From a checkpoint of a small spectrogram enhancement model: norm groupnorm.
Rows from block 7 of a small spectrogram enhancement model, named by matrix and row number. Rows with one number belong to one channel. Each number is 500 + 40 x the weight over its row's rms, rounded and kept within 0 to 999. All counts start at 0. Numbers have three digits each.
After each channel's rows are labels from the 100 clips, of 14976, where the channel reaches its highest value: "top examples" is what is common among them. Only what is clearly more common there than usual is listed. The data: synthesised imitations of 52 everyday sounds, one a clip.
# convs0: first 3x3 conv (model.mid.1.convs.0.weight, 128x128x3x3, each kernel summed), inputs 0-127
# convs1: second 3x3 conv (model.mid.1.convs.1.weight, 128x128x3x3, transposed, each kernel summed), outputs 0-127

convs0.78:519493531515553520447482599491476545462462548514552512564553460529447473537545489504513550461514511489459492550422481465454518447419586498424577474538502510546506531551524565418549515508509446548564435453557460470531529521553538466502527485541545499493428470474475442464570555488526528509521537527529519464477529465496464513504431509544505530534500492519486439559468503556552495497542
convs1.78:486533479477468462569511440544562431516530436496485488476462530481583537428474459480500468420501516513592503441485450499488523547536499509522444504470541476520501491403467427568442503505497480475396587465475518490440430491486484519496419476447415495498524483493617524503493462469455538500478490529503527499497463521565531520448569520477512503493455512483460547486525504484513453481493
top examples: household; door slam

convs0.48:493579422534406496531546474469400562467536527478484468507513530461528526501544488504427493573534471590423440479508510484514482479543581483469475508515494506506431502542414475478511513529478517502451448494479495483478442500394521479494470489491495546472445529467537520461500440493449446533603511544514472482548472481530505539549490438507537549559509504452563488501454421496504505503518
convs1.48:583386551504564563514469515524634544501470498476549552485559508513489489518406541511528482440497480445509491441515493500484486484494495509511488538504499499539529520487687492478493441430432512492536544489544467518496581491507476507504557493456527495516502508533479478549458463501528550413424504451486501526494466478469512494462555524507508479470501451513503468483470532534491509514501
top examples: household; glass breaking

convs0.17:514569522515572527484558584505491488555500483542495523482528471568492497474438492453539505463493496505492544460525505526448519478544469502525458541543511522515570498541457480427484471538601519520512484521568494471454524441477480444507542486495515397499452539476464417392470532474447483460532571475498493491534532554525536463448465469533512473441470512438450593451438521488531520492439
convs1.17:484415495474515505549508441553569486498515521509458495518492422447497528469507538520507469540493579441507473492496543488484521508520511492474571454418456541435506536457539500522511517488535462490550470540293533483492549480533502527468474512485516553545537473490484542562479476563529535519408439537494463504522537497468469515537510506485529559533486539533503467517596484499466523455509
top examples: pink noise

convs0.99:439542471590484486516480478582514492582495491529559532565482452464466491500492495478507445560470547486442466515449561439490513512452536474459500550551546506453512479581531508495506514531591558473469480505506548453443496451452505463541449474509442627529520473536548481530453486558492489465499530450492526455538520464468486495502493464478502470479498557495459579518525500486511607551442
convs1.99:512498541434476485464487503396551486428474511453456409517466551528498514534548493545538538495490490617524503504534422506519523533526509488482471547499525611519532549440453542580539548492404482494517548486544466531489491504534506516521491492474493530514441504432582464432520544496473423536506488517546508469538521554502516538528552494538532470504461509503462474452451458448487423475483
top examples: animals

convs0.89:581426471492562475480493541505416516520440439490478587504493471459471544479483494528506488510460442515593435543473562530517433505455591531497539488521531452543457548449555522520467484520458503556571496487557533479562586491496543492496523548472446513453445501518438584518500472494510551459477472477450508490488486497538531550552464468496490512491486497549512482458511414591522479494508
convs1.89:468504579524511476496456462497539431521583578512513499499509476504495499509475506531525464500497539547488522435491399444477502538497507440452494511506493459496509411546422528431482555496538518511416445520518462514504413459497468476494468459502489451522499534381595492505523523488495473495513531512539558513524461503530512474465602514444541478515473555536524587493477569424518460490509
top examples: clipping; text has "clipped"

convs0.4:503519490451496501512470500435518468481458441425496443466520531500460441512496485484495515410516545592554519546546503538553543555551432543520581519546508481435548511507623534523487474438464484447470527499579489488496492468506437426524487489495529500565484520484454479454490543529515508543498487483484509447505440509465480489405476434506578531534488590440517560478508525499510467532500
convs1.4:519489515538473429500531465544528548465546479459475547510455483516472517479467521517491474521523533528561525514487547470519519410429611468467525477463455469495461461488519487492464451475453481565556478461478551489559573528509574539438553534494519533403516472504563503499486457528527521448481556481533491532484544535508537529560530582479446528543491392625499492513495503527457494486481
top examples: pink noise

convs0.28:457489425480441452464493421495637523448556483551528544567484498479477465504552504442468540424521480495489535469571504533517499492509544499487534479450466439463506491511484458442439477448522479442509451515520458508487517436474452454494527538577469547519461452551554508524497503471527498517513525491494509431489508504501432483490514519400404546539569493532488506524407488457463519471490
convs1.28:511511572527478494537535541533398492567497494534440460544506526549515540516554557477576514505513505468468512448516515519427526545571445534451516504497546522552493412486565554507507466462466439507510527486498561532510487553490521534523512505399595559505529492519449443489546545508475511485485501509523567463540509512472469550490572468519565470465485509486550523519594557483575550476481
top examples: clipping; text has "clipped"; animals

convs0.34:481489483484545480513517392491490558529512475446472533459511512499580528478487501497504474521466472509551541527443462525462505449467494470542472458558541479472472535483545477558527535473422534511479557524362532518505536498537531509502472532447500462473484494511549465401477466476464491578530469436512449552506492567446467466471575506398441494519504415426526546505517450535479508477505
convs1.34:488497460500471516525437521535452476491457518453441440539500549505473422518550490543481508549520461549461479474498525429470476552496441475455464466488444470500554474519429536492469497507496476546555510559571442484453493538504536525509570511484515509519600488461479458596512491551494535478515449531501573411494502489581520492549490494542501463485508598580484460536476536454562539576510
top examples: mains hum

convs0.42:499495590481600492538581441494512530529530495543495544473441450502540487449449464544488531460463482554399471461411460546464467504540478495503405479544527514550496473500558494547531522518366484512490496535461483527494547504505464468515471572514553484501501460518428477429546541530482460507538505457544492567478453518472506524478451557494586510493493513492500546503478481440480511474473
convs1.42:484489484467404440552507527481487453504436540456515493554531511504502476497525488501510418510570516493568472513507481471523463444460525475463502528468481414549529468458427546420473473496446446481476451525524427524474379529481492545513488433481431471479563574464511502556491478483423554555472478510467502502512455433535529455489513569505460488507525511523513455525495443579531494514564
top examples: nature; thunder

convs0.9:455481456493450494494501482499468557497516441483547544456529524444514471425470503486474501491462512513493514463463537510504528463476424476405479478538570530495540455515575518614523528460567513459449456520426565433486453451435450436459521479489441531502442426481454511527457510590470510503556546497497508457557475463437502461525522496486412498507487543515511453519497508518453448484444
convs1.9:475475517513591463503453534519509412503529552484464476551533505476474480535482493456545465533529517506528493473479443445461472493459593464505474499537487465548453516454515438395521488521394486602452525504549480537528446524480527506530517503470557483455560528469594460440560510499517450500525524485520590533480521458526457567478489485481556484526450484478508503478533511434509514512600
top examples: clipping; text has "clipped"

convs0.49:525457526467531513480486499409591498529508487487516403519501461533471464416495537553504490460511511497512521480491468469524496480532403493503501533487487511485540537505595472529541462455547477530505509498451565533533573556475485520504537526457480478512493486530598552425489574519535538456508553560492502543449493530456484467509442510540572578482446485422509616482434515526520516511504
convs1.49:496524403525465474513466449541455440478486579482539503579576486439459486533468477473514449491457466504537451561602527541551515495508476511494502553471511521547472509543437472523448557498483530502484492504478465450506474473504474535489514436491562511543509516505454508603487449484557518450520549456564514508572522503504533571474535523473509472477578553615469477524523516546419507506495
top examples: household; door slam

convs0.14:495489522495448444472462472495514492441531554510472524493567449468454515512456532543473526636490517408546526472453500515510520481427471470456421422478471496533483481434494505577512553471591512501549438464482565467498471527427518461495491507496484468508507473512492549562437504505428545513549471524482519476549472488476483477526499419477397525456495457440518501531503535562479552494474
convs1.14:482501490551553475524502524505451413492561533503490494571461462514468450481539403469544427401505484556475453424430522402469491497526450465497489450515527447504485489437479563473481440470460527523468492492441461451529509530510571455495464460482455570484517478479551428503540517531472521525532499491508535499472513526534514541488521559435554519471490478546556484543557446471506467500590
top examples: clipping; text has "clipped"

convs0.102:518489527521496496465454551509546493463501518577555566457512515542564626542531487492489529435551479537478507504468533508460480540507534496494450467419485544533531496466493484503479498527436495486530469498561520524550500519470491520480504462466546513524497526451449459559460482445496508475405471486572440546496501425497542552519463474663525487515530508571514465469446480509546443547467
convs1.102:527439512533519589498575465517440556524487492517450474569487543447509483488422433505464504604490493418484538459543538573495474489488538523528532564514539412478477521584561446426542550468528462476560499508501531522476499500519513555511531598484494556511501488541499487469508476455522475551545476470462510494514509503538491446537491560495455481543534529418469579533521503471503478552487
top examples: household; glass breaking

convs0.65:481468499502405521482520501505521471502481584532540540491505504455493537500431531456488544527468571510572508475488520485534466526491503508408532476457622565528530453585446538527514566529557597494504519501545502461503487460490481436519508475471477469543459435506514508543527498478503511463549470506441447438492548433526473487546455452456491606481518506596516529491538499537490510472546
convs1.65:482491493543565499492479550487488557455507448466472530532507522575535450480558504474493481442525437565480506471537540478485553540522504485530474519474457445489495479477629554510538470453485485515527515435495476526476551471521536448521457468510605530484515542547545442497439519489474451538509509497497556549544496556466481561433541470515605445452502480403535485487516523479558557519437
top examples: clipping; text has "clipped"; animals

convs0.109:531516483504544446554546530525559469546468472496538511584418511509489546544571496461512551377509466567497502448515522523501425460558505481482469529529465496585499486485573529390494466520434525583554488476590521540442493516527552510491435526532513464479470482531469540439510480471477438511460497463518550541484455484535526435470481468498536513466508550509566512514502499517462505498541
convs1.109:538462557564423541486567442559411543503519536546494419518588522493526456467474477499499496565483508415453502494524495483476485463457480499483525559505527503547546542520531507455487517480572469476510552527387532549539450479499538559507548514445508462569485497402465463493464514465508527507517512540501490456565566516518493494523547486472473457559517500562449497446446479533560466524470
top examples: nature; thunder

convs0.3:461462458491498464487567460495439514497576518538462573489523534447492510543467494498450502622530494486556483547492548466505497541440499481492512488512456486413491451465460422570444497449445476529473523518423502470417495542517514518504499573489511511521517518515434609503548513486481501529516571503500506519523476503566541539505551528532438441470500494475588515540566446459447507487451
convs1.3:512524531491500508539430506497505468526492478467479436498510475529528517474498506492493486446420409462503516500476447532483508421541421562546434503446528549540454513460506537423479507480465487432433506515577428529549524471500522405518516422448532476488467494423537427408487460520538498523456472471494498482470489481509501442451438469459500591493562456523480503449464473540543464525517
top examples: mains hum

convs0.85:544398468496534446473505431492467521518477437437475501547385473497452476467396518498441542506485512508582477521533568460515531513494527488532496440565492435528487536452573483546442463452446416468552505491460531473483518485496476491529445473504479487418438505548527515471432494484484527496537516527477447492480513472559506455528523530491493463525526518470505431422515438505455548531482
convs1.85:483571492488519515493477488486395401491516564518463482495509486529451489475585515496491465484543500579493487479451490511480461534550423487539468578496518504468535457554490502396500438548575529527448502533532476511467491459460523480494533466479519517529528521474504461509468494466559494525525465550529585493537561432526516544437500440519551525507492531460529608465528563441578480465483
top examples: mains hum

convs0.53:536551531542479488476517503506544545477478510489471483558482490500591504492474541461554475414477594495518515453460538573519513469561490504570515521537574504458470564514511449452456529507504521554480516479491467512460504459517426527546523500489560452500546554501473511417541490503543516547505544503499491511453513568502538501448567510487533518516519419431487580453448463548517484565375
convs1.53:445463546468511505499509515480545497467535567503514531506534533499471458524556407513503525548509520563487512536492452480431495576529568508409517491447431488455537425522465502544473500448451479492503497553462521501483565507497448447512551515517430592529472517433532527570478530527498447501506429503498502506484497477540521514534461514562484473510442555533533409550549507493535600531581
top examples: household

convs0.87:528426476472490523483532490520451470536427497504508486456498521512491519509523548506533485560496509474526514442492522533472502484471511493488481488506460485582486498470588499423534503467450469533511466504611494483556636469520573450506515553527503613506490498452509531513565483475526518438551518464556503544515506483574593479510516493488444540484460432431538484465501445518551453454568
convs1.87:543581493573436479507492427484454453519517545508494473509518475502521521511515472497522540405510435439487495508514478518510450502531498483547505490528499451509521480503495521543433533568584494477503470496404452484404377520497510603527420455467460427482559548531494496578483503459490487520479542499425531502501486517523466492479456523491500469482542569544533506588477509515442496488465
top examples: household; door slam

convs0.36:528444582506543517489553540510467526528545543520521601451482511532571540481389482530507502587516520559515501514473475506461511490532417470482469492540539518535551524541514570581539533579463503471452549545469500506517462490511510517504500494481449546478460453454506515486434547434515519479519486468418479537446461466446437500516506531442479538500464490471542588568469511546524556530479
convs1.36:506483413521472512557462543510516561466499491424470520568514529508458488498550505521519431509508478555515452487491550475540515495497505461582474510473482473512512457495517476448466467517474520500587487420627429466445516544465516515530491502470538512453508525548526479532511402564504481489454457475494551483485499453558552574493574431485543430476479533493436550448445525455500491544556
top examples: mains hum

convs0.92:523474461492467526500506532529538476487436545450487465529502512518432480491551536430449487451497515476519504571536483498547510530487606511519522515506437524530554460461515570455503503483531459533483456570630472459525493493444488512515486508504388573533495482517527522545548554530512529482589497521492529478475539437574495509532496450439484544495464538512549494474394466438534457478535
convs1.92:473598483568549515506524442520523534554545446533463489452550489510573499512464558503567568446478507452485592466550514511476484458501518493474460537500557501539415474564522454524523532503479483495420539434431469558514484483557461487499443455482571449501532508546490526446494489465492456475486546462502489512546485508461428546476499498528521495502576438526492555534593479533458542498449
top examples: household; clipping; text has "clipped"

convs0.51:561483521504530529536505518487558539507585523466499482514442498544530471444447548512523594498585552470574497476508439498531517485535428505487496520496538548473481540522556466487568500575454566449509523449424425508533525467537452560508525444498556475426499522557500501515482503483454493518496515549466466485490460515488478530486545440513588458492508508556464422446468446454488458487416
convs1.51:422512413492498444485498516536428489503466496486515489513541523492449546499557493434515460488450532548453447528521545455530455477471479537536524474507489472438467439514402479428481491488505442574422477575511568464439518515459545443538548526553473563545526417489470511485463473498519496454584537460557616496481541486511516501446441514534499512526534529496539482516527522521465524480507
top examples: mains hum